{
  "model": "audio captioner",
  "dataset": "synthesised sound scenes: up to three everyday sounds over a background",
  "train_examples": 26041,
  "n_mels": 80,
  "hop_length": 160,
  "input": "log_mel",
  "spec_augment": false,
  "win_length": 512,
  "tokenizer": "word",
  "vocab_size": 93,
  "encoder_arch": "quartznet",
  "encoder_norm": "groupnorm",
  "encoder_activation": "silu",
  "encoder_weight_standardization": false,
  "encoder_depths": [4, 9, 4],
  "encoder_kernel_size": 25,
  "encoder_stem": "single",
  "encoder_widths": [96, 144, 208],
  "fusion": "prefix",
  "label_smoothing": 0.05,
  "decoder_width": 192,
  "decoder_layers": 12,
  "decoder_norm": "layernorm",
  "decoder_norm_position": "pre",
  "decoder_activation": "star_relu",
  "decoder_mlp_ratio": 2,
  "decoder_head_dim": 32,
  "decoder_fused_qkv": true,
  "decoder_bias": "all",
  "decoder_qk_norm": false,
  "decoder_parallel_block": false,
  "decoder_dropout": 0.05,
  "decoder_inner_norm": false,
  "decoder_positions": "learned",
  "decoder_prefix_bidirectional": false,
  "decoder_connector": "linear",
  "decoder_tie_embeddings": true,
  "init": "kaiming_normal",
  "residual_init": "none",
  "optimizer": "adamw",
  "learning_rate": 0.00073,
  "beta1": 0.9,
  "beta2": 0.95,
  "eps": 1e-10,
  "max_steps": 30500,
  "batch_size": 128,
  "epochs": 149.9,
  "lr_schedule": "cosine",
  "final_lr_fraction": 0.05,
  "warmup_steps": 1520,
  "weight_decay": 0.3
}
Rows from block 6 of the text decoder, named by matrix and row number. Rows with one number belong to one attention dimension. Each number is 500 + 25 x the weight over its row's rms, rounded and kept within 0 to 999. All counts start at 0. Numbers have three digits each. After the name is the row's rms in percent of the matrix's.
# v: attention query, key and value (stacked) (decoder.blocks.6.attn.qkv.weight, 576x192, the v third), inputs 96-191
# proj: attention output (decoder.blocks.6.attn.proj.weight, 192x192, transposed), outputs 96-191
v.152 084:503473506507477483507514443457463527501487516540512517545503516491485507502477527457492500522495532515516495509460513514502521521521549471477493521457504500484469492547494473483528484507536507458509524524500494483508537521463507521486482476541452478486473492547490486539536472453479488491
proj.152 082:517539530446522477506534503517488491463485516475470505460514510520521549503495480473524523528514462512505510460540493466503523469492456515511495485513503510495514496488512533526468502474489491525496492495506495524498448471489480463522504518498551490486513493515452507514499509491546494512
v.153 094:485524472517463481457526533504498478559485538467495524478494483483501480480472475522464502484539500484498494510505481543472519519467510519547500518510492487489549513504535527494490487491498471521449457523479544495455494478486488525507474535518502481494503524531511492477500523526447528514
proj.153 095:519435529492540474515468482506497527468501497503502461508476507482478502493507454484496534505455457492495530503506507481529487493520513491469500462503508478492480514458503497517518508564522531505535565461548483498546505492528512485504541522489504528472499495514486498474470472505506516465
v.154 094:495484452491485515522506442529466524508529537456549506504527468481487479509497504506527508511465507480506519507533495493523487532482505521441484488482486506469486445537487520527530511441482504486493531497471515505514485474508498467485493505476467492530528491480529524476543494448479487504
proj.154 094:496522509546501518496542541488511524489510489524517507479516527561476477500491469484474467518551496491454446448489532520480539518567509456510508450517496505489469518490507519458492485500496513516525495509526473449513533524520473500507501470461519516471503491529526475474495489530514523499
v.155 100:569486535493480514510517520459481530488519465462487480514490490526484571464488506498502488492520490510484525529521497489516487478511485499519521496537515503471513510505502541492535472494460480550494524516447502506484486556491499488509498546525508513472466493513512486516508460477489494518
proj.155 101:454504526506496487453443472502557489481447552500511477473504494446510475479487502504462489525517470505553499522474517530474472519480492507508478493495498501492504497506516464474481517534548541487540506518544522509505501500467465508500506513525466500513518515515499479499491521499513532534
v.156 108:536503517513478520513464480474519532510482470448472461544466508497484553492513477478517489527549483483480464514487479486507515512479503533483498483509481512498506506456475550473470472501499523493483456520472495519521473509507467488499489446500520494472510532525554486515510487503537533487
proj.156 106:475514505507494462481481505530511491526457500533502530449518475486533495503454542522497491484477478519540533458485494529510493480534529525520475540496498485522462483533511461485529515517495471482492527495463508502481502528467503501523536554507482487514515483479488482526507524492473476547
v.157 101:489483526457488528420525555500508506516502489517503471488493510518518527532465524511508540514470478477494497488494503502496520464463528483512547467518489498500497510493491490502526526513470459486489549463506485480448520512508470484524514530497521493513507498511494485481545537490530473510
proj.157 099:497469497531491477535483444441528506495454521486490514494466489464547495443529521509461499501511472512516511536453464489483467549506521491491528491466520456517538486508469471531496486492499526479531504494527482475479492513478531509496496464573464548499479508492486490501484524488499507509
v.158 106:541494554525436492513529488475461495491500462441505504546504491517484524452529456474479461474581494503518505519506502548516502467500464507540512491517491478485529504504481544463495473496509537518506460530449511496464459518524496492479499494518490499471478520511508490530520469487454525498
proj.158 105:464526511468548501474465511531528506506477524526507507487527501477517539503448500486517519495479468494533487481501502543495497476509514506511464519540498542531480456485534493481511517544520490500516502519494523550506528482451495505481526549488523480509504460540500490496489518541479490525
v.159 089:487500476499553489479489528521525487513497529477490489471488498487520480549519489458525525500508511485509494504534480485493493533469523471527496508488453507521512503483463490507496520513505527472490482469553493506530500468504495514513492481461482489524546484477480509456490548540524488485
proj.159 086:497484457522465498526567486455495514527520427518494512510510505522533473500512485529497518491501544510486549488485493530519513492530535512479527516480518462491474494529478459520496494459472450500460525480439503469516469518469534498515504488505495503505493521478523466498504518495525501506
v.160 101:511554495509508503467532487505530523519487498473469484523471512446518500512513485511503494509534522450542502480521508501494460535497500473473527521543459517471530501525490550510531482467530487473517485500502518520533499464471462498495491483542519452500500476465490493448524509479526503489
proj.160 106:509528482491504453520453498503489455510519493534491481491538499503452504527530524523485499496469482500483512511530479487511483487497512529489494480476517520485496471445514490475492506550495494520507498520486547482529507535504489545480455489497517498487487505486477501463467482536452485482
v.161 098:496526538496520496478496494520497496487486445527520491508492524496504506493504494502484487546533513540542506513473530550483484501510483548475468469497494505517502474464512476496494537560461487507486506541497483456527534464498553481478534514505503516449419459513513524502491477507507429488
proj.161 097:485467482494503493525475507512464522525519550484501528464494474496454525501484498496489466429483504494492463509495482483457484476513525530502509486538526481475488507539528534512516517449556528499493516466491513539482494543500447513530487463520519469480537537476473495519467510455519515516
v.162 094:489491490488483499489511483478500577512503562484508516481484480492500511474558511526476527488500493524485483509486481462585492493516493447497476547442463513491499485507480526507482481492528495484519486486538504536481498535465465530514484514518489501498563540512499512515526468477472578502
proj.162 095:485528489497539544511511491496496473464508454526538474559494525507522470511500485516529515520516495486470559468509480536519507501473507491530505522509528491532478479506499420519491506527532491533484501546506485469498486451542555481499507521483523521529438471497525490498501504523502490476
v.163 101:500481502515516499487486482497464465472495508549548512491518534535487515487481491488478480518491515556498491543484510528512532480475473530519471463488533477519483491476517478477464526543457495513467527519493497477476505523547578502508512514495506542501453498518496492521460481502474498537
proj.163 101:498467509522483532489507509536497528496497509450506513497502485483526502457473497534516466485520522485496473485463520513490485503533518520515495541503475471475462534557516512520503497447550519475503493457480481496494483502477472490542552465506462484479532521504495519536521536464548495526
v.164 089:461493513530518513470468448474483487476468515524509460483476567477469497534509530500462478540526502539481520545509467520509520517513497491440474470484517471463509477487478474513474518525469485491470532530489512487507465530544529466490504521500505505534484507518485499550474487491483518512
proj.164 086:498471487512515496485492519543492537517510546469506511534516439476533485470476466499515479485488523473482469481493508525507522462475507531540516496518470512489472551530529499513494464456552533501531498456538485467501528494478482533566520445510518493491475485464535519521502522495516522521
v.165 095:494503494492492489517525506521492527489519520489494505516511531509496465481544551506472516518486490513480522468535494527493505524546494493466478481433510486501478512520515463526492529555480477519452541508540520492468487512480487485512482502496454514464506538563523505520498482490485517479
proj.165 096:482454491511558494502483482479497501509532506527509493533497457501523484501462500418525501501524510498478500516448482526521515467471480501492500483529523464516479501493497513490524478469525528540509496516499462536512519505494517485489531456514554486544472492439484521511503508493527490467
v.166 111:502518495538513493503502495529484470482465538507454496484458512474483487523466514489500468506504525464501513495527461500476516496474521533468497500474480427487546480490471489478489518510478458506441509496487494557483456519572518509505517471516512482534504521481506521484455500515506508531
proj.166 109:492520505513516511479445502500545516511536527478526490496561513495540500472485477524461520542517503536510454521501507530520487472474488525512479483514485513492513511505531517502486475462506548495537495477553490460540527496444486486505503502494483519485471490515497462525522526514503475479
v.167 095:504498481473461500476499495517504480501483507510563504497464491489547506490470507501514493581525500536524511538477536530512531489461467526514487474515497498515515522494476504471489513508555530500485512491496500499471488492515543501482523475489532512468491481530503518512479481502483484517
proj.167 092:443509518498527528504510504513460507505536488483500509487512494480487513463474470557499461420501523463487488490495527522499463520531505525501496511512534472510464467537534495546531493496499474481520542478515505484495508527506495505516529521500507512506485476521520478518500469469528499517
v.168 076:461500458492517506480498472501499455470508463505494472504546500480465511517464497439535527497487469467465526497495513542479524494485543518509501515520514491496497513489492479471484494471563533462485487474447484489543498524525491499483490470467541476527522522496484489530494534523512460514
proj.168 071:485506534510468471510496590499512533503486514488488494517529484487521490475507476533478468538483514522521488485550550465507514496515466440469536484486453521506477524511501528499500469520448507487525509507523506498479515461503525469501469509485495520472493480514526497506511443517471526527
v.169 093:493544491525533493484524477483481446486484480484492529495499510450498498495466475494538485504480510481496550518492479532490502549482501520467491519520494465533440507499512482486498522477493463503474523518442506515501510534576498496504515491538540469512449486523512497487483522509493439530
proj.169 089:510488470503559521501467521505517544498519512508480477501537481518525508490519535469474503517496484487476422503471532480473499478531499502506490464474483535463517507502523541519464494506494557475511457486508523503537498491434485496507501465465489515456505509489508472521504512505511535475
v.170 092:512507483528516512473468481475523480492475475500473474500484536467465491520518512497481473475542524460513506487532483472510466509506510476466493510542505510479551456525476514532533503491490508472541480497511491501530489478510487490469502475529508463507476478473484491495513495482514512472
proj.170 093:510528509494474483518523483527506509538506536496492517466505479473499516485483489538483507529472496528534471508525485474480499505466519536503530471479460509473526519464494530477479484496518477499513476474475508473514507503485475544554487483482499513476548486449470507473471511516442497520
v.171 100:484479528511514495485523515502471487455489463542486484485515544497461514528511487472472474513517521523488518499503486535473537502502523512487499468467523490527490494456524413479462530552488496537465512523496486460506472502501531496503506529473491524524479501541502501528491495508519439497
proj.171 103:483462509517463483504460522511523532507470560489497520495508474498511486487476511479490480497474496534483453529496505507474508454451469517502503469525466502469526548536511536481498476452544552502502509476532458546474542503465470488537496472522502481459498556479500535532490508476517557532
v.172 097:515513505512514499459431483520527441485487485510505495495459535468506514514484507498510478517520497504552525513517528490482498491451467522497484491580532473512529492502483518539527498505490505467519479484518478479518506466526525480492548478517519478463485456493523505472493486493521479493
proj.172 097:478483521497481489509540483522478512540537530488485514453526488505479491452488486547460481484484533492518468513512510483491484520542533538513517474485483476485498504495526535508488504495512483473511504459443525518520510552494480529562509490476485515496562479452471481501470498492462490513
v.173 101:474491511481452495549513488505477514474510563496512504488557493506542547472498485519528505485449456512465497485484457464523524475498499530505536539435503506474485501518488504517516466491460451518482528462513519535457511555549485523535508497493445555519509517485487522530516508508453530526
proj.173 100:533497494525529546486487489425536495499485480487505467508459501507529451503509479451460522525549499530472518482487532509496514515521500441515465520500497494530503477506483465518508529500493524480522465536495470495515468460520533479464530557496493502518505506530518471484534527538509508452
v.174 092:515465498509512538551490536480513514501495496497469513481528474507488522494546513512454477443481477493507520520549471454501488511572502469519490500469506501482513504516489495537507459517474536504526485482552479528497501524462459485492488498486439501505538508492492519531495502498507564497
proj.174 091:507497478493476505481515434483513506546521493519515488505449540510501468499469489490495555552528522524507491527487484503515523499448503495520476500501503489488518512482475501472513509480499444552483486540476506529479509479542509515522505516503496499548550496495495514479506521507489463477
v.175 081:470450500498481511491444476506497513488488542532528492458500497476497545493491500467523516514511467524490483514516476452525517481515504515501484538475487526475526469493456481546499448478474496509495488496520499512480496543509499492522528545487459562541530532474511516542494455485494540490
proj.175 076:522507510513494551496528506472519500524500485472515495515478535515538461498489452492472494504476532516506534530503509504480544539464504472552504495516483493541504500520516480516478511496505497499531518494514460519508482476524520505535536541524493470465480486515561484505485538515487520490
v.176 090:494470482500507510484426487527497529508484505509504487457520518531477473519502538478445536520468497544484516504509493497510495517572461493439492497494514477455495462487489460533491494527483468521493561518525512500500474508489469479494503517519477522492505517542521527493461484488523513465
proj.176 090:478484492492495509462532491485523493544547537474511489548475464487539487495494493474541461489497524487471501539498454516500515506465512513514528481523513486537495531536489499511504506465507533503530491478528485515509497494528527505513532452504554483514471465452510525512481493483534510531
v.177 076:501524530487537509460506505538533539474500526477419469520472500479504494465498488519518491499538479442487497468547467478514503501481511535446499522507457481468527455512457499516526513494516463480514454484527483498538502490486493482502513484512538498469509508480497539503521466478491492521
proj.177 077:473512509518517487558470497480515466528502539498534499473509532496480470498478476488451510498514469536534506500508491503500508470512510499527530500506503511495521492486532470473469481526522531516499513527488516485508508513504495505541471528485483496524492458523473456482502551519444494475
v.178 102:484466528483505515493494494518512547495481487506477430491498521519482502529512533471514525522524471503477503453505500505497477516516529506463520507466490512458521477500498451520487478466519482530472527507479519480542463497510487484495489545478503530520532523489470516519506482508523497487
proj.178 103:499500517521491462508466540504525472515465541476527500529510497460517471536503463473504455497470502508494514544550474497492556477473468493486539487530501511533493529490491471478493477517514523501533508491562460492483519480498522506513482504517525481481447505512549499511487502512489539525
v.179 087:497500525514500520508498560499513536544475506472497509486491467475520504478477504524469464509510533479547493512539489479511463495510492478518509495533519505511543513509507549521520486508506515508540445493522472529500502472425496526477524521493493482491507500515512514474503488487473522515
proj.179 086:509526479478473484522521426502490456510526497521495508471446541565455483497502488527496539482520477497521523494503478491513470505496502542518456499474525517484492462497495459497512516513499463520472510495479540496501519496521473495528478503551513492511542482529490515467517502455500444475
v.180 089:495492494504484510496478471493538491484488485488538477479497502507469500488517520485509507455521483498504534488487511440553496478530513498502485546508503538504540464519479523539505478512545503462578472463516485512514504484518481518490502501541505461484544503508512494467555485489492519462
proj.180 090:527527504494477493539532508461513510519491523495519499530490486483528491526517459551466506541471522488511505486572455504498514535492505464494503494515486474494485502490468475540508518534496453512494508504460486496487494478522523477514518523455518545490498488435502503498485480512461519496